Weights of a small contrastive image-text model.
Model: 16.7M parameters, 32-pixel images, encoder norm rmsnorm, encoder activation gelu, encoder moe top_k, encoder num experts 32, encoder patch size [2, 2], encoder layers 10, encoder width 128, text encoder width 192, text encoder layers 10, text encoder norm rmsnorm, text encoder activation relu.
Data: trained on drawn human figures in many poses, 195000 training examples, 4.4 epochs.
Rows from block 7 of the image encoder of a small contrastive image-text model, named by matrix and row number. Rows with one number within an expert belong to one neuron, the router's apart. Each number is 128 + 24 x the weight over its row's rms, rounded and kept within 0 to 255. All counts start at 0. Numbers have three digits each.
After each expert's rows are labels from the 100 images, of 14976, where the router gives the expert most weight on average: "responds to" is what is common among them. Only what is clearly more common there than usual is listed. The data: drawn human figures in many poses.
# router: router (encoder.blocks.7.mlp.router.weight, 32x128, trained with AdamW), inputs 64-127
# up: expert up (encoder.blocks.7.mlp.up, 32x256x128), inputs 64-127
# down: expert down (encoder.blocks.7.mlp.down, 32x128x256, transposed), outputs 64-127

# expert 10
router.10:146124158158111124111147125123098109139089149078141133146155136084100160111132125093173115146110172119136124102135100082141166148109119143099149110167129101157159159105133140092117137119132110
up.0:125122142113147116160083105126110096098129113139095090159141153123133068090145151182100099099134094144106052132100136129129087150156105124113168142119073114119115143134144122148100097135121169
down.0:122113104182127139107143089099122119148093090116174154144097149139143133076109151161144082160130129116135151118164086138151149147155116144145178142148118149095154129121127134129158145135148150
up.1:135157098121152126104136143110090152118152156155085109153133144085115079139105112128133166147139128097146117130132146125073146163173120176146168176078125113104138125108130124163091158116150128
down.1:128154139120130114116188086123110116157077120126144118127120098138137125125107144154141075116142095096106197127129148153126122169152102120112146109122170131127124150170116126112150157143122127
up.2:092134111085134116131131112105110167117129154165106126129138152126153103174133120105112130124145135134087130086125088149146111142109146126107112144164169136135171085125180116150165090126122137
down.2:111109120107116133131112162138166125132114135110144102070151167145158112143141148079109158167124142113107161144123135139161149125180118158118123122142197127118106140091127107136129112113121174
up.3:124139119103152158126097125121106163120155156138064152141148149180064134139125142124103140112097139117090139136074165150145131113119138141158147148069132133125141133124177117159131114153103131
down.3:113080123116145140145128142095143182145157125114087113117126117151121125136107083143162170141155111120148134093116146115141131167091126119154135124114181113114110194139156085139143144104176117
up.4:136082121084105166110131140117104138092145080137171089125135096135133168118172154213139104098139120105133132099149167174129108118140153134169136162132153139138113127170089119118123090152136135
down.4:109168074129114149128117098119130126143087149137072102138094180138158123185163112126123109159153100117128146124142125126122158163153137132121165157097165102144142178103124134090144130116102121
up.5:159138100122110086098092192139173179160168148089136128145134148154170127192148157117139100120138113105149115108110133133118108149130130107117149110101132123123170145114101149158068133157138160
down.5:127136152117117111130183124145105153138166132168132120112083123128144164114136106112087113144142158156143159124132089110135130125146135108157150136109067135165147113103131138133122117121139148
up.6:126149146108147128148152131118150145123101100126142129092128149134075109075105122171113137123116116126139121138175152144119069106167128132136071149122128095067115129139143121088113173099101107
down.6:113147127161136129115110125114119112142138097114091133093129099196095144146123185122123177128122103111124106114128145116140154110082082089126128153131140095099140100125105087116125144146117086
up.7:093163118134164132116130114135121123149116131135115149200113133101174130165134157174127127156113158140152162150118157108160109156175109128120110095125132123105097150136162135127174115094159125
down.7:121116114090112137140138128105104121145135132168125112123125132148095159190134157170099104155123128145108161108106113144112105103160120121107153159128051124165132126140135173141088114107096125
up.8:097142127157144089125160105102136131103164111159145152154125115162103111128130063131115111129179170148149058115128145104100134110122111146158093140135149132160093120181118157138121084117127136
down.8:110093111122131145150137149110111162149126141111099129129132118126091103144142134135149165132107126102111102152077122130118129161092110091174148118130101165112134082127140098145139101125120124
up.9:103122153116146141172136130148126158106146155139114149135115129181156118143156168105099103112146127132139136152114116120122093124120131120145103123131139118093135134070104124174109129157123142
down.9:103105123149124170134164129139126162152152134132133095165116136128130141125185117147166115156120163115123068118140111142117129140145159151145123132149132131122104165138122123075135132149128146
up.10:107105094137123118113138121149130143105130139152122102099124114103132092127121166090134160108097076153119156117128117104154148133148119148159130142079112138123137149124156133109120136115125108
down.10:134128119112122159144175110152120106160108135145132108110147117143061136133113128141123119157143149173151119119114127105119145127120091111107121196092129108144180120103137109120127139135145095
responds to: teal trousers; lying

# expert 1
router.1:150117166152113123102161111140121102152098144094129161127154140094087167108124106122163126147093173121140136098130116104142160149140128132113159101146143090158137161109135132093105167106141094
up.0:099132161093127130155129174139124101127157121130118095080086116163145143142095077163108148136100160130120167097141154117130104101118072120155170113110144121092171108147120130167112111123119134
down.0:107126148148120106106121093136118117185115115121138155129111118091144115138134190119155119104093133175121157118084080129122121127115099131139105163155137134110183144137110125142123149115148096
up.1:148161134127136099138139078128117129112148090156134134132116124130121114118120092137061111073096136115147178131140129123134066136112156075179109171109168152143104166139107157139157095124147168
down.1:119143099124125111102143087156113089114134141162118116101155144105135142142146134152124087135161109108143106142105152150134149095123137175149150100116097151120127163107109153147145137122136134
up.2:080125131110112123109155119135092120129122107168098094135126136159126105099125159149100144153106088121098138128129166144097108105104136121124118169110137147092131141115112131124134139167090131
down.2:170124125123164115114173097122149165126137083137115138150103119144112099145157106122158119160063132177147149146108116133108130134111144175142123093074161122101106137135171171157098107126126159
up.3:115123145115134094113107145166092126174136148115133133106137106135099130120121104123124141124172129107113126159129157116132127075093145108172080143109141182085121143100148147164129131139121155
down.3:135113105097111116119158154132142107163101085084124166128115122115158127156112124112131134156114142088110130101163096181159136124125119098095141096144129106185112108136143104105130135103152108
up.4:083122132116158142147102123119146090119109122135115141181128108179171061166112130127141110108101128140167111110139163134110170102105096148110141125134124144086138096098148153114119134121125131
down.4:115161110147143147150140106145138111092103102153163084148152089154122138120122114134147126125112123106111118127149130144174133150122129171086138151135120165111110117134116100156107119106126100
up.5:113113122132135083164106168081174117149112147093118074157109095117159116108141189111105127142140149133155114149144149126123120128101099112149098129144157102150122140110133149143155152111066144
down.5:128160129109121133131139150133153149083145090111116160133116114121083176135085153115126132128115113126137091157100096120155150128102161108133159158134171143124117103111115111167124143113124144
up.6:113141098108129132175097155132120147105150136084120070141106111159121086141092143117151077109142151129097129137133085100095124128138131126158113141141124099125133081120132145168083100075158147
down.6:109119098135127148114126124154104165156119116115136135085117164133109126097125136137083105140189116133161172112142134128135156116099109164134114179101183136106143162094132129136120137115134098
up.7:134132112166139106159109152101116104112161107151172126162145107127088130143094129127136120125115117098155073180088163129176122093160122137104105148112121180142167160106097134133128114137124165
down.7:143186130144130114159114148120156115089134147132142146107125121147162139134126115123110147144067180134132151131139144114097125171100141167116137112082160122145132092154131108161122116123119148
up.8:138111122137123146157096102108140102115154127126113176117134104160105133135131094109141125146142112136119088086120150108135107131128113097140052099112144167098139135140139135105124090140121107
down.8:158109137126126157101148117175141122146142115122137124141158116175141124113101152120114134167147088127123140106187143110146112140182115132095085130137169126154129154107142116121138080103114113
up.9:103103115127128100118182094130125099108155093145092132107110134146172114184125182104096157117108088119098098137119114181149133137130140129116131143162116139119136146127141090094154104117168082
down.9:105121116087157114126161154135127151146114145098098109096128189144164143136154089148159091082105113148144112146144117135149105113113139126102143116091106166117107159131111140124127195116100130
up.10:125139122144157143136139135122136123121125150163109123129126127173133128121112136080125095108113113114090131093128129099123126141068111119160063145121104127103102134158093142128126080120115109
down.10:127104086107151141128064161105123131125145171140109077113113158145123124115097125157101146105136116109138089140136146139121113133125099134156130143156134145126112111133105116124137099116123149
responds to: orange trousers; orange top

# expert 22
router.22:130112141128125134121174102127085086145119159105135142151146134101095185115132144112153095162100145126152103103114112120147181153125126136098160085157150109134147162117147147092121148122161097
up.0:141120082133093139142150154149138102107136137119139093103161124114137088118115123083124139164132057100101169146093139134149124124129118147124107106115120137080162110123148122077102131098085123
down.0:151125117128122180165126126122099118138134142144151176116178104154098151103129110129143147116117107093113113106120142139137102107102099097159121142079159129123138112145091114114150108141099084
up.1:149119101098130141107086133137129145111157152103125175126136139113129144096141122102110115150115107112119132143107143122127136141094103103132098148084132170076133119128155112126152120116142116
down.1:157136147141115117116147117137129107190132132145153145096093157112101179132074113079123150108127138115138151151137095136112146169163103089075179144127135123114117138124143123122129144161102133
up.2:135118132092102129156112138076136139104099123145116121133130172147125152121141111095118133127117127130122111141155097099141111114144160124126117148108092134169113142156155121137151127085095104
down.2:128108128158106176089122129119153128133087151104090160150142174131118126111106135102135133103146113127131132151112129128104099112123149119125104160152113144143187154154137101122140151162113133
up.3:112129137095099089157072133118224133123134111132102136170136120140137108118100143138138146117124134137070148148133099161152085144133142130143096137130151133132112104126119129154163095144098090
down.3:136118079134123163132098179160129116084136158140085116100143155127132123160137131111134152114104115081118123146132103123139131168176112120119108138130121128142141132116085143157132141114163185
up.4:127121116102149142157114145165126099111143141138131107127104151142117110086168073097127151106167158164133122121145143125142133153109172119112081122120153092126151132164141136135146129109133162
down.4:114152112114144152128121137118131119115091128133128123106136083092126128163122122123129163112167143072126159091079149140077099129129166107129119133091114173128116105164121162108112108160119065
up.5:133111132124180116157134190160144108132124097140105097095164149161116139114094136138115152120115150103119155098167135143096130067166124147129097169091126092111153128147094120126167126140164154
down.5:147112126166101171123136121116109099153137109145062070087129123104112149126141144146137117117178143186133101171131139132144099134140149130177129135139131119148161141109114139134133074163119133
up.6:136121120139108147149141151151150164114105114153077121111135137126117103168096157120122176131091103083089099120100122136106108130126108095128139118130166163155128121141089120174137134125104121
down.6:121112104140137128113101127105134117130138125111125142153128109163110099121094124145103130159167125156152208075151100104137163118103126101100074169110178145151114145099145100137150127134171062
up.7:127133166115124082125152126084108135114081147109112140073105117133125158111161097122126114082161094133118134137103135164129111090077121102142121150128119131119153159120138133143147096166128116
down.7:149164113120129144172158097124130124098122116092162153160140122110118134091163121137147129158148088140133168133153104140190144149116123141127144119121130122135095155111113089138116125151093135
up.8:157063141128126070144106151119127133093118150126169116166110125112140053127148161164124127131119132161121095127173114131088123101138129103117155134166148149130117156130091122162121108111101113
down.8:104150109098104138190097165142143115155153110145137148125135130115089146147149140105096138136150137155163114147099124121107134140117108107121122122088137151098101131147119147089154145137115129
up.9:154155076117171096177099176142171147134145097120086131115099091121136099126134122114093173100104117118156142155134115109122136099105098140145139110086157127183106133122130119122129130129138121
down.9:133114136138122129141122142112160155140118126137119121139133074090096110121181069130104120118116142093106180133080121147094125100147126096133133176129080126161124107126104146113114130110161090
up.10:126138139111121110113062126115122116130132158161155126116108133150118100138168103128127108095121165119110122147122153145083142089111155105145146107091144120152161129127108106152115092119098106
down.10:127117131164120093103164094134144109115127130129108105088118139086097137119119124101146101146064121131174078100131099104142127152082174077131126109129129164113146143084125132140092117151110152
responds to: red trousers; red top

# expert 25
router.25:155115173144096113103143117125117097122122157093151158151150134097094148113129106105156135164117155112175137104132115089147138162126114147119158117166145112158149153132132105103109146093183084
up.0:141111129107124122162148127083153126146190119147158116109128123172110083146161060134110131150122147124125169142109110084075120112137141105134117104116119098163123115099103124128136139136114170
down.0:154110131106147139102123138121116145089167156129142104083135141182136143133120126121115074110157101155116124132163156162188108139120117144101147118147124129143148139164137138117105145122131126
up.1:122127122121143088125134108135175124119122119136098151132081097142189109104106125137105126108151153107073164110171162144122124159132101131112155105105140169146133184112165102139144076184121150
down.1:147130127098100053100119101134137104116165098114163116157145181145123120141098101159134102152150114092097153147115162120163118185093161116072118149108157156121154162148128141169124138119115179
up.2:097113146098119130107091111135182150147155129141156132155096132100192150138124157176158152080135093125127103145147170149124125120117123060108105113124138160117138167120137134154176138145105135
down.2:103144109139141104156109163112140106132129197072143108098129150112115119128111131155117103124114179152133071109131133128174112122091131153154142161164111090130102111108133128141132120119110150
up.3:119119129126129137106094147142114142138117110136136108094165120119142129081160146156169140119143125122115146144138128123137192111146111173102160143118120130099121108104135157146130148138089130
down.3:135099132142135134062118114128119121159098106150100150143135108148077131142106116158104152140126107126110049144111130141092103135104142104106159120131136146112151130073149193153145088101137093
up.4:130140093166158126140130122134112152140141135167075086154118167119191109156128099176126159090124103148125128141106155097151123124122149140157112143143120145123123116074136121131124113090090166
down.4:118146100148163118100102135144170110117134158154119148162122140118111165106086143148136163155109152143096130157133107076122112142122090110137094169132103119151166121129109115102086095090132151
up.5:085092138115142143161110092139139122175133130163145114148099138135146087128099174209129124148106132122103121113095133146136111123145129103104111117124092147090096090109142146131110105122130167
down.5:122164124123126107147091119113159098107081119125107134127139147146127118180168076113097132125127152102113074146105124117124113092080116093094102159119106129152141163133143114108165150150153134
up.6:116145121119114111087147122137181138126156130139096093122181109169158145133099107095119107085148093131109149162105156144149130146143119137134099142125146151104105141151143080139175118120128159
down.6:147153146129131085124149161115157119134143116119066142140126106140083133117072155125145110113152131093120141106146166114093134145142140112127113093118111128157109114129180107097140134131103086
up.7:144129092124147096149092120121162123124209167144100142142139133118159128149155135130109142141115084126122119167140099169116153110134116123132083129124141141089175132089127120128110154126128123
down.7:117156136091116126163146110134112073145140177140099088168162150109083130126108113104143097153142127124132141121149147092128125135145166161105125119124164151131100173108146113115109122161106125
up.8:173153169116103128134126151133167160125116099160140153134120142135098134130127138134101134077116124123091140177100107110145124129107113089156115113115145112133103137161148173135115137109113125
down.8:091169150131158113121120172121150097198111088111150109114139148162114146148159138122117126132123108129089195113102162155098134112133142163106126113104162128078130132150079138128110140129120148
up.9:112076119137107120144142115105148168131107152138106108105095143158121123131163155142124136144111119121144140111109135086108098149120133101108146146157134145096116138132120094117094145138120122
down.9:148157129126103121110176122096138137128147113168127101084097134123180134108073101118133126120116149155145142134147160131114115101083130140128130135102141171133126136142077116104099150101136169
up.10:137144151108142169173125126109119122133119151158118172085133116142154113107130147131112098130131122137092127121146119098117084169162149145147082092101108154183162113174112102165162105098128119
down.10:146139159133110138126147100110130133116124140129090109089107104111119146123155132132131096144146091154124098130148123176157125129153128131162132091138153114141144131113149128119152128141147172
responds to: green top; green trousers; black trousers

# expert 21
router.21:147123179155109134086167085137102123130096146107151147142159158096095165129138127105179119169103147120141138108110095107133173147117107136102161096146141091129131142138139140090088155130164107
up.0:124120099147184140132116175128129115164097145131100113119155138140126128176118152134086122108106133110066145149137121167126128130118107147167126139161130174103120116108152105139126146084184122
down.0:089093159176135159078145101157111134125117136094116106121113109120136118140132125074160109169170134141141160134105117155094156132107142138135139121130084113119158134164164137131093108123124116
up.1:136071117138124152120161154121145106136135107094140073124125148156126144169162143081127104111111106163065118140100130119142124142112104150127161082124104108143142102090135147150113094148109162
down.1:160110141131176132132152124100116151124144123089114126112129136112115096102156142148118125126160177120118109134137165138108129146136111135141144147127097108142114147176123125135153147120112153
up.2:142114075134133108163123168125144156099155149160091113111126094164138159162123146106147098091100130100134142091110130095139088108130138105164146140092131177124114104106157169167176080142120156
down.2:149088133102140126144127127110198117101127148094099142132136130140158147140107156104152111112123157150140141128117120154078118151118143093127139110132136118120133149102130147149110138117120145
up.3:102122139120103147125157129089176110152102162137126117122143104170149083120106090150134154121153145148110108117121154132115111128134147128128097108146123139130155114106124131086180145135077070
down.3:077125128119136133082165109137102132108148113119100149131155061141134145133149122111154101132124131142083136144138107101181111103175164099103130105158126088160148087145102088122109094098156112
up.4:164086130082104104109125111142098149130143124133118046159134153141108099118127128186123134126117136120121117146098145085121124182123113135112154125145107114117153133143116080127120117137093099
down.4:134106128085096158118147140133111101095099145171129138147132120160119179153174133122101155128111112119141139079118161153189127133147116131100129104114147136192142143122106184135109126130123093
up.5:142110106136130115124093146102125120107116096125122166128087133155130098137127134131119137102114103103100107096132187126123123120103085112118140127138137112123139116126122132142109118083156176
down.5:131146143150158110191157091166136123158090154125148096163122126126119125120118096152131157131095149129121120148101128134152147091119130159117164103125108147144114112131152163067114122126096144
up.6:134089136120085120113093111105116148132157135145086102108086143132153108136096086104134175119144109113131129151125119167127092127146120111156127125114103168070147157100124086149151117149118137
down.6:130123145152153099131164124124148142137145108119129115133173120102148135088172150135141106098114166073196116130116118116136142161108134106134098159129118134165092086123125097125125119114132153
up.7:162130163134166139145122120146120105139202118123122159140136102144131137122118121168155153108114161143107139114149129132124070135131151169117114141140136138117093135155124131073118107122163100
down.7:135141098152127140119138140104145138152108090147039095087149141092119127149081145150139126102136102114175087124149101140145144127132150120120138118110105114125125116116143136106128145153123090
up.8:091113118139122091133136150123120152144141099122116159154109105134122139133128140108102115094112123130123141145165165193149122123064141109132118124125142115148145128162136131124119041082150147
down.8:115163184153140149105125133104120124115145111127138157151150110105134114082072109085105176121118166095119127132169151140147115122142123103119140128139144119165133154136200143133091172149151150
up.9:125135088124134123094092134142166121161119157145126155153081115103136099149104136089119143119124134106163130084148099133102102156119121135149112120119141066158122083122126138176150123125124089
down.9:151121119134154200130124159185132136137149156111096148116143151111147133074158160142118083122131126140088141174154142139086129134105136145128173154098152166156160095132102125155121158126136134
up.10:114163113128126103121146116123119116124148099170084122125114133105156126112136152155144125130148145131132104133092154136169164084145157129113138123126129091108108132113140139145125095104112108
down.10:110147115145139164115101179119157169138146148110094162118153145152189149092132116118135159134094110146115101129127113103114100116137133137110128093116090131143127092124124110148145103106139121
responds to: yellow trousers; lying

# expert 16
router.16:147093180159114113089171118131083103127086153120142155143154146095082162094142098092151120158105160129149123098134093113133166146136089156111135095156151105105145138099126138091130149108155122
up.0:134051116098137104189151114109159144119119149122132090129127155154141143162092097126122097130144131130095119119132126145123059121154122147112144144125111113107117160120105124120140100098154087
down.0:130121144140162106145162107099106149142087121101155121110180141125100136111153102133125122140109139139145099175125111151123102096161131138084111146154105114129123096127113109097109076135136123
up.1:142144114165118205154104089109109122141140126090145139123122135147140112142141123146156109078147080156144174113111158121162135134088127092127076145091102116136140119112126116160146116127128129
down.1:096127132140154154164100126162142168113106137145131097186124148145125113110121129141122132136122172107141128150121155141089132125144130098087122188113156133136202119108147122113160097089131106
up.2:138153147116115166148127118140125169150131107142135083138105144122114098150124145129125100153130151105143118097113143075116127117107111128121125106121133146100137106106115143087112156156122147
down.2:131128100121118094165133144111130141119122122109143138164155161132119149122217132161076134133162074119181153165104133156172131135085120120158187117113118129144148177136148061130123094174120139
up.3:094122138141160143122137140101116182115124114141103127156097143101180064109152139129131132120161112098120119155154145130107142168138107121130126166133063136141122115120141140129151135172135144
down.3:154075151126086136110152134087116088099125133099105094106130099088145121125094138135116112145133136142127119105137142115141143068148133136136140124124068143085090132105165150124148152129115114
up.4:113113179118144116190131143095100133131140144110136095151090109137157074090102151144127170110160152135093145178144131103090106140078124114128095132143111106114135096103114160118119143158109111
down.4:143078127120125117156107159086101161147173129115161134180099153114120128106107114140174124139118141130127114125153144099154160111126087145104117125151119102090109156139107139117099114177130142
up.5:132139122110142122181124090116095141139171137108151130140146101127143119151080162173089150137123109125109121128139147161140119109127111139145130143103080119138083124127100101154148151124140130
down.5:126134184133109127083136118165120115141137116155134116128159152128119112147172150116089124123106131151160111141129123122143130113142153129167094114158116148150154082111134181143155111119156150
up.6:129133146169133140149096101143124102141126126113172137149119153135175110181169098185107141104106132159160141104130124170130095108111149118161109158119134162121138122123131125168126109107125097
down.6:118135112102138099132165100140110101097066118129124110119138082135097120145191128134104110130126122141166114101120090100165122162162106156164142156090102155132119139111133126117106126136109131
up.7:120099112158118109140104130109131114150137102148119128142179161135153112137136139091127134088141062136104134140163116135171101118111140136111106163167102158164137118126122105147171133143142103
down.7:115137150115136115083149100162134126118165142097141112112158118172112142109155135173106095145100107136154086122127105121091091130142144151152113102165099136118074119109073103095128137132122108
up.8:140129148132104114121088147126205122151161121099120120140096101115143187123144105143099139087119121106111138107141123133135117118121143162119128148104122149100155103137105133128175116094109123
down.8:126088093072160141112094145123119120150139070137121139081114101124106122142134134141131118082161101143122101136127112185121145157121142110165131140109128137109105166107120138119174112159109070
up.9:139142115111151113158110154100117163139143153116135161081136128137160140093154123096096116163166126126126140138133121122112127141175160130141127125107165169131174126136129152139139165158112150
down.9:171151078138141107158117135169114107097144142094127151170124128125148149137129144115151105182150142128140130132153127111146154096130138127136170117120112147130140134077146098152169128133173104
up.10:113135122097134136137115123112150113155166115129105171175121104097148133107142144121118163077065103165141101134140126157136143100133146086140096113122121144150118118172098085148117119109085104
down.10:167109109116124125152156130114138173140129143123141167095106097159140109143129142091140163136118122121115126171144100150135169125098125122118136167158123123139157133146099116099111131163116139
responds to: orange top; teal trousers

# expert 24
router.24:128117153141102123073170108144087088155090150095127167156170148100097145104118121112161110178122178123130119116130139094118172154104125137114146128159152096143143162120136128094096181114138098
up.0:111148121140131129164129150126153154158125147138098111106134120113094150110081108122084151121128177127102073147127151117124136117099141114112099135151082106116114118111096152160133094162111186
down.0:142139179155135113126187112102148109091158101096125150155121124092145125160147085165135109127121091104107163101147130133128112133172072141105147130104097135150163151135115105155150140111172146
up.1:123113111111169144151139148140177149162100145147150139125144122131147121164105135105126093089109127132122146128118095137104089084144106140087099151137159162125154096150109114147142111138155143
down.1:099100153109160105138098117143123149135090099137110126115118108100152127138111113144124107108108124185120132132167114125108112145158141140168172111130121092148129137082124160136087111105086137
up.2:157128130148110129139159146142171110145127121151072161080119126138135080124112082111145153112146083115142147124116126108152138119139136115116105085107123131108128152115127109124117112105171093
down.2:127124158135156123168162147087107085129115089108132108117125111141138155122157131121112116113132137147136128067157093127143143161100123111176099154168089137141165140139105085102109109140177102
up.3:118167120105105101128161126084148078091123108090156064133114083137149151129112151159167127100098086114131154114116100124147120155111107112124133132146134103103111139141098123142161095132122143
down.3:136173121144125163145147088107151097151129130151116141099166162141124141128082121108125129159163121132113149157128171143094108090148153146096153131130178156144129156148124122150158138152148120
up.4:142126142136112141176067167137167121136171101140074121149090152139155150158154096129110142119104083097117138116138162127123115103115097096094145090137122184104082146116108144148133130143133129
down.4:140096156173090136153149141107120143107135131091143111186133127068092133152163125093110127111154108163127150139146183113138141161104107102112133115102086131126139146134136149140067132146128137
up.5:167134124082139117166109112132133089108126165120124115173150137155148149133166155188120133125136111117089124159118125118126120096113154083127136122094135125136141099113143123127106148144085170
down.5:142061149090132124156112134099155108152114131137120153095133116087094122145101139153106132116125077116097132139126147087146109151143110132138132147113135117119106159136155141113129158107105160
up.6:119162093096167147089134129156135136149144162141151118109116066132116115160152161143096129124096128095152104111097119084098103134154115111130098131130105124094154091118165140180117141130126094
down.6:138153127142106145129084106101130113128139118178101125187132156073171120121103122145160117084122073098169128122176116111165109173134113128139121083143124131145119153136105119158133127110111133
up.7:149164088102113127159123100137113075143108139119076129117114088124126134112134117160117163096113124116109143086129125121100110097152138158107143130090106096129134131124121127102131063123118099
down.7:129108139144085157065148128096137119119138101138159147118118118135143098127147116132133149104148085152172156113144168127085144144120149154154119096095157150138098141124076108142130109139109103
up.8:094140164111136104093134132148110184128135121160098136101085103124089063075173161124128150141118115149127111123135096142101081129108126147139106103107100164157134164087129107138122082111161098
down.8:180124134113148152135118114143150106109151110157137132133126137108101096169072121127168118117107139126144133145185154110157077090158158150140112168166136117121102146154139147108139110117108163
up.9:131134079108116128112126113146106142128154144147116155181140152150170094155126074100150151110095150140126156132137135160116106116138140124163109128141120142147164159077098105128163169134078165
down.9:114113139126111115145118077140138108129154092145106129099119088159122116093131093095159079120164124148142109108129128142108125111075122145139156150157109141100093118125123139128113154130173115
up.10:146139127051117146117087157073150135091184116094139073113105148144128056138126125121151128127140143110123121154139108113123108149105119102161131176126170103137143118124128131178133098132103118
down.10:143104141140089129115140135128117096145145147115181115122110138158150168083164132098121107071069119157156073124157156124157114131119132130168137130117177133108153117157127118123137094153111138
responds to: brown top; black top

# expert 19
router.19:139095164103115098086151109132115122151110156119139143140137130092107177125150137117119114159087137111152142098138104104119165154105138141131168108139157110137146150128117123094125153108166107
up.0:155162126121108116128127104097153074072107133094121105093143087132132104090113133168107144088163072157155113142138145167141096101103115135149116099133152144134127128152123128108138096148097103
down.0:148139117150112112079150157117083123108094119091110137134151184115073116112115091135137124119101145102124116145109082110136165101089112130110089082107128107158158124149135137104157135175113105
up.1:139109122138063163159123127148170096151163163112118118159159130152068118121146154148129127133141110142134123103081136159119097102114130147137079126136145129148136099131133126143138167143133134
down.1:162106148180153145121116106113116121157129108127148112133194152135112177143104116140115097111117118169171106124167154114115145113148130132127149148153104137101144101118140150139108118096159140
up.2:108131132153090144132134145118152154105167096142100136153115171120133136125097096142127110122148087142169161116149153141183144151107120123152138148133145110102136151149144129148128080152113157
down.2:146138073138124154111124089126129116110130147130112092119138159115109135081135177132132139149126159118124063116083162117129144149104139089125143147175139140123135101153115123150118116140173120
up.3:100127110126145157144132169141135127119101140122081133120127123124107096105138127114140120180119105108156073135091111135089130132130111122138130145090091141142134100118119142113088111172164102
down.3:122145097108137150176138117085143103113111127150120154124124144130166141106117174095153125161081151111122096110090138144123082076129136172124129153109134123150145155154135110158154102109135120
up.4:132127107094130159086108146117092114102150130153111135145100106114179120144100122163125083144164106117125184137143178216163129100125117081163099151140132140108119152137098174136089107113144128
down.4:128130148143098116107123163100110133136143127096139099128132136151150177102161154151123134132121102119122133106140123089084144166159097149122149100154139067136092140127114120148153133129129150
up.5:093134148114137106146102151125150191136116133168119132118144136133158076099103097154133118087161131119123128131120087158134112162110155137139131142080138166149122114150135104120078149115174083
down.5:128119177111083135144102104124133173135121145127130146127119124128103122067091109144147111127120114134138127112127115110091109125100109154128165088105101121170133115147140122124086140169114130
up.6:107146067101146138165142111180104144148153129127107127167125124118117120131109135132161072154124155162133137135140141115086089107179156137114164122114132114127130143089141161137102138096139137
down.6:113129099145117191147133101141129144122141154138143086159122131127091156094143137114112126136145143145146121110143111140094131092144078105142140121150144123143131120078115159130107152110156146
up.7:169134114146120099171139170118105145139102137158139129085137146112173111169119145129115119165096104117128142182162166151102105100101093191103115139093110137122154138127137107122112143144132125
down.7:158153126135153147163178130136124090167104135163133110132157135127126098116196156150136128163140122136127121147138108144109149157095114121099128088095116162179105108099082146103136122099139122
up.8:138125104142126087183159104101120112092115129144112149123129117109145083118140137134142151106158119152102173117146121131104108098142099127103092131098129122139191125124097103138138077097145129
down.8:094123129122087118094140147072113139146110144135092097109127124125138148133133177086085093159139132142140108122136125134149129114134128123097143148132123144138110141139153143099117195111153067
up.9:138161128118137125122136114096119165121146118121169120143103143112149132148153136130105131100165158165184065149114106165171115106127167127119100119130086100134119116159138133153152113115104131
down.9:096135113153145176132140125116125105123124125173125135119092133118123133168118140121118131130136150158128109127157144124120112082133111106142158125146097139156132115101101151139129157085130106
up.10:118122152105164094140117100126103191124094112095161092130155131132104123127142089147081135131102133141108099134143136122106135095108136104104131100143147113150132134142114119158128130140090179
down.10:151157107129150129176150106122118095147139083112142115140148114159105154167113138138109089149151115140150165150110127121153142145091154122090112135123111132151165116130163126143114106136171131
responds to: yellow trousers